Weights of a small image classifier: 1.66M parameters, activation gelu.
Rows from block 2 of a small image classifier, named by matrix and row number. Rows with one number belong to one neuron. Each number is 128 + 24 x the weight over its row's rms, rounded and kept within 0 to 255. All counts start at 0.
After each neuron's rows are labels from the 100 images, of 14848, where the neuron reaches its highest value: "strongest on" is what is common among them; "peak on" is the class under the peak. Only what is clearly more common there than usual is listed. The data: rendered made-up planets.
# fc1: MLP up (model.blocks.2.mlp.fc1.weight, 512x128), inputs 0-127
# fc2: MLP down (model.blocks.2.mlp.fc2.weight, 128x512, transposed), outputs 0-127

fc1.466 [168  64 153 134 160  84 128 132 104 126 127 121  93 123 122  96  93 131 118 125 131 112 144  97  93 127 145  87 166 103 126 170 142 141  97 115 163 126 133 104  82 117 144 180 132  94 123 136 153 115  96 100 108 110 192 102 124 115 142 128 126 165 133 101 108 127  84 138 115 115 156 152 151 140 152 132 111 113 181 132 159 103 122 164 151  98 106 139 122 142 134 145 106 129 105 124 130 129 140 135 147 115  92 116 140 173 171 135 128 115 129 146 101 128 134 159  82 168 158 148 144 105 153 120 130 157 139 138]
fc2.466 [149 110 132 132 141  94  81 110 127 147 110 152 164 136 104 161 164 102 140 131 151 138 111 124 142 114 128 171 128 175 159  94 111 120  80 124 104 150 172 119 100 141 103 139 160 141 146 122 120 101 108 148 168 144 111 165 106 123 120 155 131  74  99 161  86 112  99  97 145 162  99 163 151 125 105 162  82 139 107 101 121 138 159 122 126 124 123 126 127 158 127 116 166  85 118 118 158 148 127 138 126  79 108 148 134 121 158 118 137 157 111 135 124 126 123  74 122 156 151 155 120 165 106 115 127  98 110 102]
strongest on: half lit
peak on: planet

fc1.220 [ 99 113 155 163 169  71 179  91 121 127 107 124 156 134 130 144 140 117 125 167 114 111 141 117 148 147 151 135 150 119  86  94 155  84 117 141 105 112 165 159 155 130 125 107 103 169 115 136 126 172 133 151 119 133 127 104  75 144 120 138 113 172 130 157  94 108 119 149  74 148 126 154 146 140 108 125 120 153 163 110 155 106 110 119 120 156 132 130 158  91 136 150 138  79 118  92 136 113 160 148 104 112 107 123 138 132 114  85 129 123 110 102 108 131  91  72 112 133 116 139 121 105 110 151 170 128 141 137]
fc2.220 [105 108 107  85 129 140 152 136 175 151 158  73 131 116 129 159 130  96 143  86 137 102  78 124 150  86 150 126 147 108 134 128 127 123 122 138 109 160 128 140 114  97 162 182 109 129 110  77 101 131 107  98  94 100 116 103 170 120 112 110 135 118 119  97 154 124 129 130 143 137 125 121 121 120 156 142 124 121 104 145  90 137 142 147 142  99 141 165 126 157 107 113 116 148 140 154 174 128 150 120 127 170 132 110 111 169 112 124 133 135 121 164 115 182 162 146 143  89 134  93 173 157 153  86 121 135 136 167]
strongest on: glowing rim; crescent
peak on: planet; ring

fc1.102 [115 192 140 150 136 116  90 118 120 151 134  78 173 112 119 120 144 151 101 104 117 104 146 108 126 119 159 125 134 142 111 151  88 109 108 119 199 172 113 163 141 133 182 146 160  97 122 129 123 103  84 146 130 126 127 127 112 148 109 158  87 142 116 122 156  99 119 130  91 123 121 154 183 147 122 113 150 105  86 128 133  91 121 128 118 151 121 119 147 105 152  84 114 112 158 166 101 121 141 136  99  96 113 122 124 146 112 138 107 153 144 102 126 117 104 183 113 146  96 152 127 149 142 122 144 140  95 123]
fc2.102 [112 112 114 139 151 139 137  95 103 122 123 142 163 163 128 148 112 146 138 109 142 161 129 164 141 149  83 122 125 125 114 133  94 158 143 161 109 166 111  91 128 170 127 103 120 139 125  65 145  97  99 134  99 141  90  82 133  75 145 136 112 129 102 126  77  89 137 113 115 168 139 110  72 111 151 150 110 152 169 144 159 161 140 132 148 138 140  98 180 153 129  99 151 103 118 111 135 132 132  97 111 153 166 154 135 128 170 147 128 110 126 142 118 164  83 129 135 121 139 108 121 159 139 152 121 128 116 105]
strongest on: half lit; desert world
peak on: planet

fc1.133 [150 125 142 122 154 102 132 118 119 104 152 140 144 148 113 131 117 144 154 112 126 115 162  98 190 175 134 146 155 144 129 160 150 125 139 123 128 109  87 161 150 117  85 129 122 106 117 117  94 109 118 139 147 112 118 115  90 135 134 120 114  83 172 141 155  81 135 128  52  76 142 126 129 144 102 133 130 120 149 160 145 117 136 141 169 123 157 139 116  94  93  70 122 132 179 142 131 145 142 127 143 159 172  99 134 140  95 163 114 153 106 105  86 101 124 122 115 119 149 132 126 141 126 167 131 111  89 125]
fc2.133 [144 111  98  69 120 117 105 150 141 151 138 156 117 142 121 124 121 139 110  91 138 125 117 127 120 171 129 111 124 123  97 100  91 116 139 113 115 128  94  85 135 124 111 156 148 155 128 126 144 143 135 169 136 147 134  98 187 127 123 139  73 165 145 143 132 163 123 129 125 122 127 106  87 131 107 120 117 120 130 127 172 104 169 112  83 135 158 174 126 135 142 157 128 117 151 134 141 104 103 146 147 151 146 200 104 146 132 125 137  93 139 136 133 124 176 108  92 176 159 115 113 100  79  97 162 105 116 103]
strongest on: lava world; polar caps
peak on: planet

fc1.184 [140 107 154 123 123 100 153 127 158 107 146 107 135 146 142 150 110 125 118 139  83  96 127 128 162 148 122  81 108 159 184 150 160  96 152 164 116  96  90  96 130 171  69 144 139 156 130 119 102 135 119 168  82 102 112 102 128 150 138 143 163 115 108 132 108 117 134 105 114 147 142 120 156 127 110 142 144 113  97  96 133 163 104 139 155 164 105  98  96 135 107 168 132 124 109 150 165 153 144 102 156 135 174 127 116 115 112 158 123 107 131 112 134  64 144 132 157 129 138 123 164  96 123 156 107 120 124 107]
fc2.184 [135 119 142 104 111 101 161 138  90 115 112 149 129 126 172 122 148 155 112 109 146 103 124 129 123 141 123 148  97  77 151 148 151 120 109 161 134 108 119 117 147 153  82 140  92 159 139 136  77 109 142 161 167 148 136 142  98 185 149 130 188 129 157 169 118  88 155 107 126 123 135 174 147  91 127 132 135 116 140 119 141 101 122 130 143 115 131 139 122 118 117 138 116 129 119  82 154 134 142  94 132 137 123 137  67 136 120 160 102 105 136 139  90 132 147 148 121  96  70 100 113 145 147 146 146 156  94  82]
strongest on: rings; phase: crescent; lava world
peak on: planet

fc1.125 [148 146 127 129 109 134 124 165 124 134 122 120 133  96 120 148 124 142  93 141 134 153 148 113 104 135 165 151 118 118 181 141 173 164 135 113 129 132 114 128 139 164 123 130 120 146 125 105 102 124 162 138 149 127 157 103 117  83  88  90 129 106  97 147 146 115 130 105 104  99 119 126  82  90 166 120  88 121  92 136 144 102 150 152 116 149 126 126 139 153 140  61 102 158 187 107 123 151  94 121 129 132 152 101 108  85  97 135 176 128 103 109 149 133 167 169 109 139 127 173 103 143 107 130 134  92 165 120]
fc2.125 [153 149 168 103 127 172  89 112 151 105 136 136 106 146 126 131  93  69 105 139 126 113  86 160 125 156 119 104 129 123 132 122 170 112 130  98 103 136 128 106 102 120 154 139 163 123 135 139 167 129 121 149 146 142 133 149 110 153  75 111 110 146 113 142 105 158  78  89 125 120 120 141 142 156 144 107 190 133 128 144 115 127 115 122 115 127 192 134  64 125 117 154 117 110 132 169 150 107 129 181 148 132 128 127 111  98  81  90 175 159 106 133 138 104 118 132  99 124 115 145 149 143 150 114 132 129 132 129]
strongest on: rings
peak on: ring

fc1.28 [139 148 121 139 157 126 147 145 110 114 138 158 117 100 140 106 145 129  80 124 125 134 139 120  87 102 142 129 103 149 122  98 152 138 143 127  70 110 116 114 128  73 192 104 128 113  90 140 116 129 139 115  83 115 109 120 170 160 103 117 120 152 138 138 163 136 147 130 135 129 151  91  81 141 146 158 135  69 167 130 115  87  85 129 142 126 138 151 110 147 143 145 143 178 117 126 147 151 140 160  79 134 156 120  96 119 141 130 103 151 152 136 140  86 106 110 136 103 102 121 132  99 119 139 178 158 157 151]
fc2.28 [163 149 105 153 106 154 105  84 106 178 148 126 126 170 103 161 110 140 119 104 132 155 126 108 148 123 102 127 103 126 131 138 102 153 138 133 103 142 121 171 105 113  96 135  84 175 131 142 178 117  94 149 161 117 133 134  97 165 118 135 136 110 172 117  99 144 102 129  89 154 136 120 113 114  94 138 130 124 111 181 113 128 170 118 142 151 123 154 158 144 101 125 125  80 107 129 120 102 125 136 103 159 122 176 118 118 138 117 130 125  93  86 165 128 138 138 109  70 128 132 103 175 161 123 112 155 129 122]
strongest on: lava world
peak on: planet

fc1.69 [121 133 132 126 131 150 101 125 108 129 161 123 130  95 138 147 111 193 146  73  97 141 145 119 142 153 139 162 159 140 140  92 170 123  89  84 136 121 135  98 157 159 128 122 131 143 130  87 154 143 136 135 140 134 170  89 155 122 171  96 151 146 102 136 118 130 152 104 120 102 137 121 129 103 141  72 153 103 129 115 122 101 136 144 149 133 160 178 143 120 101 119  82 122 104 146 148 136 113 124 134 155 160 115 120  90 131 124 186 125 134  94 163 107 173 132 107 140 137 100  81 134 114 136 102 116  92 112]
fc2.69 [138 110 139 149 201 134 116  87 207 165 125 121  65 131 153 134 146  91 122 111 127 118  90 101 132 142 140  97  85 106 116 129 154 121 125 154 139 132 126 149 137 130 123  96 164 162 167 135 100 148 156 140 139 117 118 154 122  91 108 154 161 129 129 146 130 141 151 141 125 117 123 165 137 155 126 138 137  77 146 140 129 145 139 126  86 125 115 101 154 144 149 125 109 144 137 110 115 143 124 164  90 176  93 117 158 104 114  92 100 150 102  98 140 113 105 104 121 131 132 114 134  93 131 103 163 113 110  96]
strongest on: half lit; cracked ice world
peak on: planet

fc1.145 [115 112 134 157 166 105 113 125 114 158 126 128 122 166 128 135  80 155 118 112 140 169 146 152 108 142 161  92 125 135  90  99 113 129 153 177 147 129 122 132 133 162 172 106 166 117 147 121 132 121 132  73 127 126 151 124  77 120 113 105 109 136 181 131 172 144 145 121 118 107  88 171 170 114 164 176 130 141  88 131 110 131 113  57 114 126 105 114 134 127 128 106 155 126 159 123 125 144 135 137 157 153 101 125 156 104 137  95 114 104 124 135 157  77 127 136 122 111 118 106 101 121 146 149 127 136 147  88]
fc2.145 [112 150 135 120 149 144 153 146 161 157 120 156  95 128 178 138 170  86 136 121  80  93 143 122 123  71 117 151 145 125 146 128  74  98 116 113 139 136 183  98  83 109 114 144 105 161 112 118 129  96 113 143 156  92 128 166 137  72 129 158  89 120 114 155 130 121 100 121 129 167 131 114 106 126 129 120 120 118 110 138 118 163 121 117  97 128 129 131 109  90 127 150 140 136 103 135 162 171 115  75  98 136 128 133  91 158 101 154 121 128 133 148 127 153 111 148 143 165 126 112 149 133 142 126 142 171 148 161]
strongest on: gibbous; cracked ice world
peak on: planet

fc1.230 [125 113 131 123  94 119 151 121  75 109 112 177 130  87 139 117  94 140 120 122  77 109 169 124 135 133 137 122  98 106 188 171 115 153 135 118 125  96 109  95 122 122 100 120 129 124 176 139  96 125 149 137 118  77 109 118  89 170 143 115 146 106 164  95 164 149 143 138 114 108 141 126 145 169 122 122 118 118 143 114 168 182 111 125 144 131 125 155  92 116  90 117 153 131 176 139 117 166 105 118 144 105 140 148 123  89 127 122 130 120 147 133 139 143 155 194 106 111 124 166 139 122 146 155 116 141 120 151]
fc2.230 [150 138 116 155 145 112 126 121 134 161 138 104 102 165 150 167 137 118 114 121 125 106 108 128  84 164 159 145 142 139 128 109 161 120 115 120  86 103 136 109 131 132 115 155  81 108  98 131 120 134  83 131 168 168 117 119 133 109 134 125 134 148 129 125  80  98 146 128 114 151 149 143 112  75 105 152 175 129 168 132 174 136 142 154  96 116 103 125 140 120 124 186 133  73 134 111  94 128 136 117 157 130 137 134 119 157 178 162 100 113 106 123 154 136 157 130  80 166 136  71 113  97 128 119 146  99 116 133]
strongest on: glowing rim; phase: crescent; ocean world
peak on: planet

fc1.340 [109 109 134 141 128 125 144 123 142 165 101  98 133 138 128 101 144 107 144 117 131 120 153 136 124 143 127 155  95 119 136 122 119  82 115 158 131  93 178 135  71 132  92 153  77 146 109 172 141 148 115 134 105 105 136 113 108 104 169 120 149 117 190  77 170 102 125 132 143 135 132 127 144 145 107 188 134 124  88 102 110 169 142  98  83  97 124 127 146 163  90 124 146 112 154 134 120 112 158 143 110 134  93 155 139 127 114 141 109 122 145 131  97 123 136 117 108 107 189 103 136 181 126 109 143 125 138 113]
fc2.340 [143 124  95 111 118 118 147 122 151 148 121 131  88 152  94 116 138 130 139 162 102 112 142 164 135 147 141 115 103 132 108  93 155 134 137 141 117 159 106 179 140 147 130 123 119 151 115 168 136 103 105 130 173 101 115  76  66 153  97  97 140  54 139 132 143 165 107 142 120 129 143 133 125 127  92 131 105 106  96 134 118 124 151 171 118 142 110 142 135 134 150 112 159  96 144 140 153 169 178 127  91 117 134 146  94 146 131  95 113 112 144 114 152  86 112 144 118 188 143 128  96 113 148 133 105 157 147 150]
strongest on: glowing rim; rings
peak on: planet

fc1.3 [133 140 107 128 118 139 137 136 110 129 149 143 158 117  90  94 106 141 154 105 140 124 145 152 137 108 145 136 159 120 124 150 124 102 100 102 111 155  95 106 118 177 167 148 110 146 130 128 135 126 158 104 135 146 127 141 189 159 112 128 152 177 110 129 128 170 135 173 152 139 118 130 112 141 164 129  94 151  80 102  82  85 163 115 141 144 144 111  69 107  91  77 112 125 149  98 131  99 178 137 141 113 104 105 141 157  99 102 168 112 152 108 123 119 143 108 153 115 112 131 135 130 101 163 116 160 127 105]
fc2.3 [ 99  91 157 125 101 122 163 114 152 140 173 121 142 160 123 137 109 148 136 160 121 106 123 117 139 163 115 116 138  93 129 125 118 103 208 118 117 137 161 142 117 126 115 113 132  95 140 149 127 139 153 105  87 121 129 170 129 149 172 136 144 126 144 134 116 165 162 123 106 103 118 129 155 164  95 109 160  78 136 136 107  99 132 128  93 106 141 125 110 105 109 107 125 141 111 112 169 126 110 116 119 109 114 103 127 136 121 101 116 163 158 143 114 102 129 173 114 141 115 146  92 171 156  53  85 156 119 153]
strongest on: half lit; cratered rock
peak on: planet

fc1.233 [ 79 126 140 129  81 166 134 125 131 104 138  92 173 127  87 156 156 141 144 144 158 103 166 163 140 121 131 113 110 116 113 141 134  96  94 156 138  99 111 120 112 170 178 137  84 137  92 123 132 115 117 103  99 104 161 140 166 169 143  96 169 163 117 129 134 124 161 147 126 142 123 140 122 141 108 119 110 127 149  81 103  87 110 104 132 126 125 124 121  97 161 132 121 165 137 139 128 127 106 111 114 122 161  89 146 132 123 148 144 143 147 161 111  82 152 113 118 137  77 124 152 117 189 132 132  95 147 132]
fc2.233 [115 117 119 135 116  93 107  91 134 159 112 148 155 148  89 100 110 148  90 126 141 140 126 137 114 103 130 135 101 143 159 129 105 155 142 133 134 136 151  93 143 118 108 122 101 130 171 124 111  89 122 121 127 163 105 156 134 117 147 104 142 129 187 108 156 193 124 159 125 142 115 118 125 142 119  84 133 141 126  87 106 154 147 149 158 146 162 168 102 111 111 139 140 117 123  71 170 122 114 117  93  84 126  77 191 118 154 156  89 134 149 147 120 163 139 108 131 167  99 134 138 116 120 132  94 132 116 134]
strongest on: rings; phase: half; cratered rock
peak on: planet

fc1.327 [109 126 122 168 141 111 132 148 107 102 171 134 116  82 155 154 121 184  94 139 123 129 144 138 121 157 154 125 101 131 134 109 152 172 141 141 140  99 104 119 184  74 116 147 134  93 138 170 109 129 119 100 141 125 112  55  99 134 131 146 147 106 127 108 133  87 143 122 155  93 128 175 139 124 117 141 125 102 118 102 132  81 173  91 101 118 160 180 138 132 136 114 124 156 127 129 111 176 115 129 131 116 125 100  95  99 125 138 139 143 123  92 150 123 143 132 102 165 110 134 102 114 151 142 161 126 120 118]
fc2.327 [ 83 113  87 129 128 133 110 152 133 101 131 150  74 174 133 149 134 103 108 150 133 140 153 138 104 141 155 138 136 102 159 124 134 120 136 142 154  98 141 117 112 143 175 127 147 137 180 154 153 129 111 155 162 136 123  89 125 109 125 145  92 113  85 104  94  94 124 120 110 107  78 142 155 116 150 118 146 125 124 136  97 105 131 103  60 106 133  86 135 123 118 124 122 146  97 135 138 120 130 180 158 186 118 104  98 178 133 131 138  69 143 109 116 141 111 139 120 130 127 134 130 165 148 142 151 142 154 151]
strongest on: rings; crescent
peak on: planet

fc1.486 [134 127 143 125  63 138 136 138 129  89 109 126  85  91 141 124 109 139 136 100 152 125 102 156 194 107 144 145 148 118 127 124 124  74 146 118 175 132 114  79 152 155 136 157  87 119 138 120 121 117 136 144  94 107 130 126 120 160 162 132 118 149 133  95 122  97 136 168 182 107 147 158 104 115 126  95 124 134 111 139 129 122 131 152 164 168 129 113 128 109 100 108 145 141 154 155 150 136 118 137 105 154 156 125 111 141 141 174 115 122 149 177 159 121 152 143 136 152 142 117  94  99 166  88 130  80  99 129]
fc2.486 [162 100 156 115 158 118  96 108 171 148 154  96 160 167 121 129  89 113 126 121 133  96 122 141  74 103 199 128  92 162 181 157 107 122 112 115 163 159 137 130 159 107 133 127 110 134 148 123 163 131 100 158 147 152 108 132 155 138 108 138 172 107 134 123 117 111 124 133 127 101 120 116 135 112 107 127 183 126 138 115  98 131  66 138 103 172 120 165 150 113  76 158 128 131 127 120 118 110 129 105 134  89  89 113 132 131 138 133 116 105 127 107 134 154 103 107 114 132 134 108 158 119 119 119 135 101 166 159]
strongest on: half lit; glowing rim
peak on: planet

fc1.29 [150 179 106 128 120 156 171 122 102 106 110 152 123 136 136 124 141 101  98 141 103 154 109 170 142 137 135 129 110 167 129  97 112 159 162  85 101 120 124 135 156 133 170 107  88 107 103 118  71 128 106 139  97 135 110 119 156 132 131  95 123 118 144 158 159 121 123  88 129 135 159  94 103 161 123 142 156 100 124 141 125  85  89 166 112 145 153 131 124 145 103 123 162 180 123 143 143 134 136 150  92 155 162 142  99 113 150 109 119 144 126 119 117  88  84  91 161  73 130 118 138 137 114 120 147 136 147 151]
fc2.29 [181 161 101 160  94 135 127 112 113 154 113 103 175 109  67 155 108 155 114 120 100 118 125 120 156 192 126 128 121 119 158 124 106 137 138 116 125 120 140 151 101 126  60 156  78 159 148 124 109 134 106 175 117 127 149 141 122 154 129 140 128  92 136 102 104 156 142 122  95 176 146 103 129 137 145 122 137 109 111 134 109 123 162 133 167 166 126 135  88 128 127 130 146 131 101 124 123 133 129 154 147 148 125 129 123  95 110 112 107 130  89  70 128 145 152 154 116 112 162 136 133 173 127 125 106 165  92 114]
strongest on: lava world; full
peak on: planet

fc1.335 [121 180  96 131 132 161 184 148  95 143 124 174 142 114 116 155 139 116 133 142 111 133 165 128 133 162 139 125 133 111 109 124 137 105 135 143 101  75 125 113  94 114 122 126 133 164 138 112 108 146 132 141 142 141 182 118 106 148 129 112 145 127 101 100 151 107 114 159 125 150 122  75  78 167  99 150 126 140  82 122 121 162 128 104 121 101  90 149  70 114 155 113 127 167 125 158 140 161  94 138 139 141 118 117 119 109 129 135 144 156 139 113 110 138  93 179 114 115 112 143  85 120 115  92 150 172  93 129]
fc2.335 [188 122 159 111  85 137  90  97  98 135 130 107 121 138 108  95 115 143 137 161 109 131 110  93 125 139 105 134 128 117 176 169 113 158  88 105 118 155 113 174 150 115 115  94 117 113 141 132  90 170 114 118 159 123  91 117 146 140 157 146 157 163 141 110 109 119  98  96 131 149 108 180 167  77 147  96 145 123 150 148 128  92 138 121 126 180 122 141 143 100 125 150 169 116 164 115 118 120 130 128 159 121 144 123 110 106 121 170 100 118 104 133 130 142 124 100 116 139 159  87 135 163 123 111 119 115 154 113]
strongest on: ocean world; full
peak on: planet

fc1.95 [ 81 117 121 188 111 108 112 130 123 141 133 154  84 113 138 120 129 125 118  95 102 133 141 109  80 155 124 101 175 119  97 146 111 121 143 110 147 170 115  68 129 139 163 150 139 121 129 103 157 122 132 108 133 149  92 134 153  76 105 140  78 166 150  91 133  93 116 170 151 136 129 129 138 118 129 155 135 120 150 100 106  73 132 171 140 146 104 148 105 111 158 129 127 125 138 129 122 102 106 138 123 139 131 123  86 182 169 107 153 125 138 121 138 134 105 102 117 176 128 153 134 104 151 169 140 130 147 116]
fc2.95 [153 116 117  99 181 118 110 121 132 172 130  74 168 135 130 112 151 146 143  70 115 131 129 161 173 110 164 126 124 104 189 119 133 128  81 130 107 128 146 131 109 122 114 148 109 137 130 119 109 106  91 183 155 113 133  88 115  96 129 117 117 107  96 136  88 125 150 117 113 135 116 165 184 128 117 135 131 113 141 129 101 187 131 120 135 164 118  97 118  83 130 114 161 145 185 102 121 144 162 141 165 113 158 112 107 125 120 144 114 119 124 132 135  98 120 121 146 122 153 149 105 146 107 143 132 116  97 144]
strongest on: rings; phase: gibbous; cracked ice world
peak on: planet

fc1.487 [136 148 128 108 131 148  83 162 125 124 119 126  95 121 127 102 132 114 142 119 134 153 147 126 118 146 145  75 184  87 108 139 122 124 152 179 142 119 111 142 119 104 142 143 157 123 100 140 116  82 172 136 157 127 133 131 100 137 148 135 126 105  79 117 153 114 151 153 146  95 153 114 107 138 161 108 127 152 101 153 108 139 120 125 103  95 134 159 159 120 139 104 114 132 131 171 154 156 129  89 146 167  88 139 132 136  96 127 161 124  74 147 184 128 145 132  99 100 124 106  96 107 133 158 152 162  66 118]
fc2.487 [102 134 111  97 117 162 108 124  86 125 140 129 133 118 109 133 165 156  89 133 108 141 140 144 106 120  84  77 113 168  79 114  98 101 102  98 123 114 146  89 117 103 110 125 140 130 140 146 151 108 121 135 113 117 110 169 191 143 141 117 137 187 133 158 116 107 116 121 153 106 134 147 107 154 109 137 112 132 135 137 161 145 161 157 153 142 122 114 120 143 128 120 118 132 159 169 122 180 136 102 124 142 135  96 167 177  94 118 119 114 115 125 151 173 137 100 114 145 149 110  77 109 129  88 153 166 127 152]
strongest on: half lit
peak on: planet

fc1.191 [ 99 119  94 131 122 148 116 169 156 124 125 128 150 101  96 143 106 138 157 164 126 129 138 121 113  82 117 150 123 162  87  94  90 123 131 100 116 113 184 110 123  84 119 140 145 111 100 130 111 125 142  76  98 139 119 108 150 105 128  81 128 101 115 100 132 114 136 143 118 136 141 156  90 116 126 144 179 139 138 142 143 124  86 119  80 101 141 154 142 143 136 103 140 142 150 147 135 162 115 144 138 114 136 148 153 137 138  82 130 145 167 162 162 196 127 150 121 117 150 101 182 132  94 150 160 103 132 142]
fc2.191 [150 113 117 138 151  89 120 138 149 132 156 157 130 134 145  87  96 176 165 132 166 137 100 188 124 158 137 145 102 139 168 146 160 132  92 154 169 116  98 127 105 137 102 135 132 110  88 148  85 126 152 116 139 131 113 125  90 123 122 136 134 109 160 161 131 122 130  83  90 135  81 134 119 107 113 145 144 115 131 134 130 106  88 134 131 141 114 130 105 168 114 128  66 157 150 125  93 119 103  95 145 181 104 142 150 136 126  96 154  85 122 152 140  92 107 147 157 122 123 154 152 130 152 131 124  99 135 105]
strongest on: rings; crescent
peak on: planet

fc1.222 [112 128 126 157 128  87 107 108 107 131 146 156 179 160 145 149 137 104 138  76 138 105 111 140 108 136 139 100  86 156 115 140 108 132 172 147 135 125  62  75 136 126 108 148 165 156 138 128 167 141 107 121  73  86 124 161 138 123 108 148 155 124 161  88 116 130 152 121 132 144 113 104 118 137 106 108 105 137 136  88 141 167  92 156 116 168 113  94 126  96 110 140  97 128 101 135 138 115 135 136 138 119 184 136 123 132 140 120 116 154 116 125 134 121 154 164 129 125 131 186 107 114  78 145 119 159 132 138]
fc2.222 [149 102 148 165 144 140 134 141 162 148  86 134 102 126 126  82 123 148 114 133 141  77 133 144 175 156 130 116 111 108 121 145 168 134 100 126  80 154  89 153 177 124 110 152 134  77 141  93 108 141 119 142 128 124 105 147 151 130 147 113 121 106 121 108 104 107 117 110 151 109 156 147 123 139 146 187 113 124 123 175 100 132 141 157 146  87 130 100 104 147 153  98 149 125 110  70 158 120 123 124 123 153 147 121 163 144  90 139 135 101 176 138 129 138 120 122 128  96  66 129 146 129 140 145 131 124 145  84]
strongest on: rings; crescent
peak on: planet

fc1.63 [ 89 126 119 150 126 173 123 107 130  82 120 168 149 107 142 133  95 116 161 118 145 140 100 153 154 148 130 101 137 108  97  78 127 132 137 102 134 120 139  92 107 134 142 115 124 138 163 141 111 108 141 190 103 101 130  76  96 153 150 142 160 129 136 104 136 135 129 148 178 150  93 120 140 195 131 141 106 133 147 125  95 121 157 103 103 177 147 111 159 151 129 147 140 137 156 133  80 109 150 111 143  86 138 157 131  92 136 155 109 105 146 115 179 113 108 138 109 112 104 137 129 143 102 115 119  95 127 109]
fc2.63 [122 141 115 111  98 119 120 137 107 112 114 135 159 121 155 162 132 100 123 137 140 118 127 130 108 117 165 116  97 105 159 160 155 127 110  87 123 136 122 131 121 128 108 180 149 159 100 106 188 183 112 126 164 140 152 159 165 100 103 128 152 117 155  97 139  82 117 111  69 126 144 106 111 132 124  80 120 115 124 113 121 154 113 116 118 158 130 122 117 149 130 137 148  98 106  77 141 125 124 126 125 166 141  94 127 128 146 128 145 157  58 125 125 154 159  88  99 148 146 101 190 145 121 111 149 145 125 148]
strongest on: ocean world; glowing rim
peak on: planet

fc1.100 [127 141  86 165 120 110 178 163 112 128 104 133  94 111 145 122  98 149  92 135 101 112 142 115 141 154 165 134 148 129 104 150 167  81 165 137 142 124 125 143 123 116 151 145 135 126 144 127 128 153 148 127 128 123 183 127 137 134 101 130 159 128 143 126  84 180 136 142 110  73 127 134 121 116 119 144 114  74 115 112 122 123 104 140 129 128 158 121 110 127 131 121 120 141 152 166  85 124  79 189  84 165 131 124 128 143 134 139 145 137 133 144  91  99 100 115 181 136  86 115 110  71 129  96 104 128 119 104]
fc2.100 [116 106 158 144 125 125  86 162 129 114 145 116  90 157 128 160 114 123  95 131 135 110 141 147 127 120 115 130 119 136 107 132 150 133  94 171 118 129  66 168 125 147 160 104 170 101 115 153 147 127 120  94 126 151 130 113 135 129 132  94 100 124 109 129 122 137 122 126 160 123 146 106 195 127 150 121 115  97 168 130  99 150  74 119 108  88 129 176  99 152  88 167 116 133 132 136 104 100 152 111 150  69 119 123 145 127 152 136 127 106 160 160 182 109 170 135 111 131 103 112 144 120 154 119 127 102 156 160]
strongest on: lava world; gibbous
peak on: planet

fc1.156 [109 158 151 149 145 113 117 153 171 167 124 105 118  99 129 142 117 118 126  84 103 146 138 123  80 125 112 117 135 143 104 136 115 162 145  75 153 137  92 116 116 112 177 125 139 141  87 149 172 113 128 129 133 115 176 136  98 146 112  95  83 156  66 123 134  93 109 131 169 128 127 122 148 107  99 141 134 111 145 155 106 154 165 118 129 104 115 131 139 126  94 168 169 131 133 130 138 125 124 138 108 197 132 121 142 158 135 178 119 162 112  96 123 132 104 119 157 126 130 154 102  92 149 132 128 101 133  96]
fc2.156 [120 162 114  84 142 137 115 146 106 123 160  92 149 107 131 105 132 116 151 125 146 158 182 137 181 155 137 137 176 157 180 135 106 124 100 170 116 119  99 111 160 145 141 142 101 140 119 154  84 170 136 108 104  94  97 146  87 120 134 152 138 141 106 102 119 166 151 152  51 102 117 138  87 120  82 111  88 108 144 160 140 140 130 126 154 151 114 130 122 150 143 133  84 106 143 108 145 106 122 103 134 104 145 170 109 145 114 132 104 110 124 121 126 114 123 119 127 146 135 114 129 142 151 165 129 103 119 129]
strongest on: half lit; ocean world
peak on: planet